From a checkpoint of a small sound classifier: log mel input, depths [1, 1, 1].
Rows from block 4, named by matrix and row number. Each number is 50 + 12 x the weight over its row's rms, rounded and kept within 0 to 99. All counts start at 0. After the name is the row's rms in percent of the matrix's.
# weight_ih_l0_reverse: LSTM input weights, backward direction (gates i, f, g, o stacked) (model.rnn.1.rnn.weight_ih_l0_reverse, 1024x512), inputs 0-127
weight_ih_l0_reverse.611 107:75 56 81 39 43 14 40 51 58 35 51 52 51 46 50 56 39 48 71 29 51 51 57 68 39 52 37 41 64 47 32 35 44 61 31 42 45 57 67 66 29 34 56 17 45 39 51 55 53 71 35 58 64 40 46 68 50 60 42 43 66 40 56 55 63 49 63 45 58 60 58 56 38 57 49 44 54 56 65 25 27 48 49 54 46 73 44 67 58 48 29 67 50 45 47 47 43 35 37 42 52 39 50 66 67 32 59 59 20 51 68 48 56 50 27 43 36 65 37 51 49 24 60 41 40 53 37 40
weight_ih_l0_reverse.612 101:38 60 47 60 50 80 46 58 64 53 43 47 64 59 58 61 56 43 52 34 43 44 65 53 60 55 64 67 69 68 26 54 37 41 60 45 44 59 64 13 55 43 40 44 56 52 47 47 57 56 44 78 48 45 62 65 47 51 22 65 41 55 57 71 62 57 43 54 34 54 57 39 25 56 64 49 32 43 55 43 63 50 56 35 45 75 51 49 51 40 23 69 52 47 37 71 39 51 42 64 45 34 46 35 55 64 43 61 51 53 68 58 28 34 49 42 58 32 54 42 51 40 35 44 49 52 45 48
weight_ih_l0_reverse.613 098:36 61 58 73 51 63 51 71 48 41 57 51 53 27 33 53 50 43 41 27 35 69 44 47 56 55 47 41 70 40 44 46 58 32 38 56 56 32 50 62 41 37 43 62 47 41 48 58 56 35 50 42 65 52 53 58 39 36 72 29 32 52 55 54 59 51 37 28 42 17 52 59 55 37 47 58 46 57 50 37 39 49 53 46 29 49 52 77 44 50 43 65 36 34 46 33 65 31 51 46 79 58 34 57 52 63 38 44 49 52 74 63 31 61 50 42 51 54 30 40 45 57 38 59 47 46 57 47
weight_ih_l0_reverse.614 096:30 44 40 69 33 56 46 57 38 33 34 46 42 55 60 66 51 57 29 54 51 58 38 58 45 42 36 67 63 26 58 67 63 35 35 55 52 34 56 47 61 55 31 46 70 59 61 51 33 65 25 46 42 46 15 37 65 34 79 34 35 33 72 61 43 43 48 28 74 49 58 63 49 41 38 34 60 48 41 47 47 51 73 59 57 56 54 60 47 37 53 38 51 54 52 58 56 49 67 42 54 40 14 47 62 62 66 57 47 37 54 66 49 42 38 74 41 37 59 54 36 58 32 41 50 71 61 61
weight_ih_l0_reverse.615 101:79 65 67 52 58 42 49 39 49 54 38 47 49 59 58 50 51 11 51 58 61 51 38 44 60 55 39 41 59 47 65 73 70 52 52 71 20 50 51 63 57 29 49 20 45 42 64 33 58 52 38 60 56 59 62 70 59 50 48 42 53 52 50 45 47 68 54 62 54 51 45 57 72 64 63 57 54 52 54 65 79 34 66 57 62 42 54 39 44 26 39 42 48 55 50 43 48 50 46 33 43 46 44 73 58 54 46 45 55 53 57 41 67 60 36 55 30 47 58 58 60 53 58 44 63 61 50 52
weight_ih_l0_reverse.616 099:43 56 46 54 67 36 63 85 46 47 49 38 58 71 50 71 30 51 45 48 45 45 50 53 35 32 60 60 35 58 42 58 55 43 60 60 49 23 39 43 37 47 51 61 61 43 65 37 59 49 54 45 57 56 50 62 51 38 45 50 33 31 48 51 49 39 65 49 42 68 34 34 47 57 58 62 57 41 34 48 20 54 51 47 48 51 37 21 60 43 52 50 66 51 39 60 57 70 77 59 54 56 39 56 92 72 71 52 43 41 64 44 61 28 49 45 32 49 65 60 58 30 68 50 43 39 46 62
weight_ih_l0_reverse.617 098:41 57 44 24 66 26 38 57 65 40 25 50 45 52 55 51 63 47 45 59 45 42 38 49 47 38 47 39 46 30 51 52 45 61 39 59 48 65 47 43 51 46 48 67 57 54 66 48 27 43 51 35 32 75 36 57 59 50 50 54 50 32 46 62 57 62 34 57 47 71 49 54 43 53 50 63 58 42 48 54 60 58 51 45 50 33 68 48 47 59 70 59 61 38 35 36 68 58 51 46 52 62 47 53 46 50 35 56 40 53 59 41 36 60 56 49 25 63 38 43 57 73 43 66 60 49 30 50
weight_ih_l0_reverse.618 098:54 30 35 39 20 43 45 36 36 33 35 56 53 35 34 35 49 15 35 58 63 61 47 39 23 45 30 55 64 57 37 75 41 23 56 49 50 45 54 42 56 66 47 46 62 47 61 59 52 50 63 74 65 67 37 33 55 45 56 37 46 37 43 65 25 48 48 58 46 56 29 40 36 71 35 54 67 57 26 55 39 66 53 56 45 37 56 37 33 34 55 36 46 45 69 41 47 65 60 56 65 55 37 56 47 55 55 58 59 59 56 46 47 63 45 47 30 43 49 55 50 43 53 62 49 48 23 81
weight_ih_l0_reverse.619 098:57 42 57 43 36 05 42 78 45 54 65 52 48 48 42 61 45 38 46 52 36 30 56 51 55 47 58 23 40 67 32 70 35 41 45 47 65 54 55 62 55 36 57 48 60 71 62 34 36 63 63 48 58 64 45 47 59 59 53 40 51 80 56 49 47 70 67 29 38 49 59 55 48 53 47 66 45 32 43 48 72 66 53 45 43 45 48 24 51 50 28 48 37 48 47 61 27 51 41 49 52 67 33 41 44 29 63 42 62 82 66 48 18 66 44 31 64 35 44 56 48 39 36 54 46 71 43 48
weight_ih_l0_reverse.620 099:60 69 56 47 40 31 54 37 51 52 34 52 58 21 38 42 62 37 63 32 46 65 51 56 50 66 59 51 42 59 25 57 46 42 56 69 40 43 46 41 61 34 49 66 45 57 61 48 52 50 33 32 38 31 50 47 53 59 58 40 52 48 49 53 35 29 81 51 34 48 49 55 49 57 56 51 52 53 54 63 53 37 48 53 37 48 73 54 46 60 57 28 47 31 48 52 60 71 67 54 24 60 65 69 51 58 27 47 51 31 42 39 54 46 41 70 53 51 53 49 44 50 42 48 46 54 54 64
weight_ih_l0_reverse.621 104:51 41 61 53 57 54 56 42 60 60 65 57 54 44 50 47 40 46 46 47 46 33 53 62 62 50 65 62 72 57 44 44 66 71 44 68 53 56 29 72 39 47 46 67 40 37 37 70 59 64 51 63 53 49 56 57 61 37 54 59 43 40 48 67 44 31 67 39 55 40 56 58 76 37 56 52 49 49 48 41 72 52 33 63 45 39 40 51 56 90 66 73 66 61 61 39 35 69 97 46 37 48 44 67 61 39 59 62 29 40 59 32 54 49 33 53 38 49 40 52 50 59 30 64 62 42 34 51
weight_ih_l0_reverse.622 097:41 64 43 61 49 65 56 46 53 66 44 31 59 64 49 35 37 48 81 58 55 44 56 42 60 38 72 46 52 57 60 47 46 66 48 74 65 56 58 39 57 58 45 39 53 43 55 31 52 59 39 26 37 52 28 46 38 50 56 35 65 66 36 50 78 43 35 29 35 27 53 60 49 47 62 47 49 61 54 48 45 64 45 44 65 44 49 43 44 51 56 45 55 35 30 55 55 47 46 43 45 40 46 35 59 56 30 56 49 64 26 50 42 48 48 61 65 40 29 44 39 50 53 59 56 64 49 35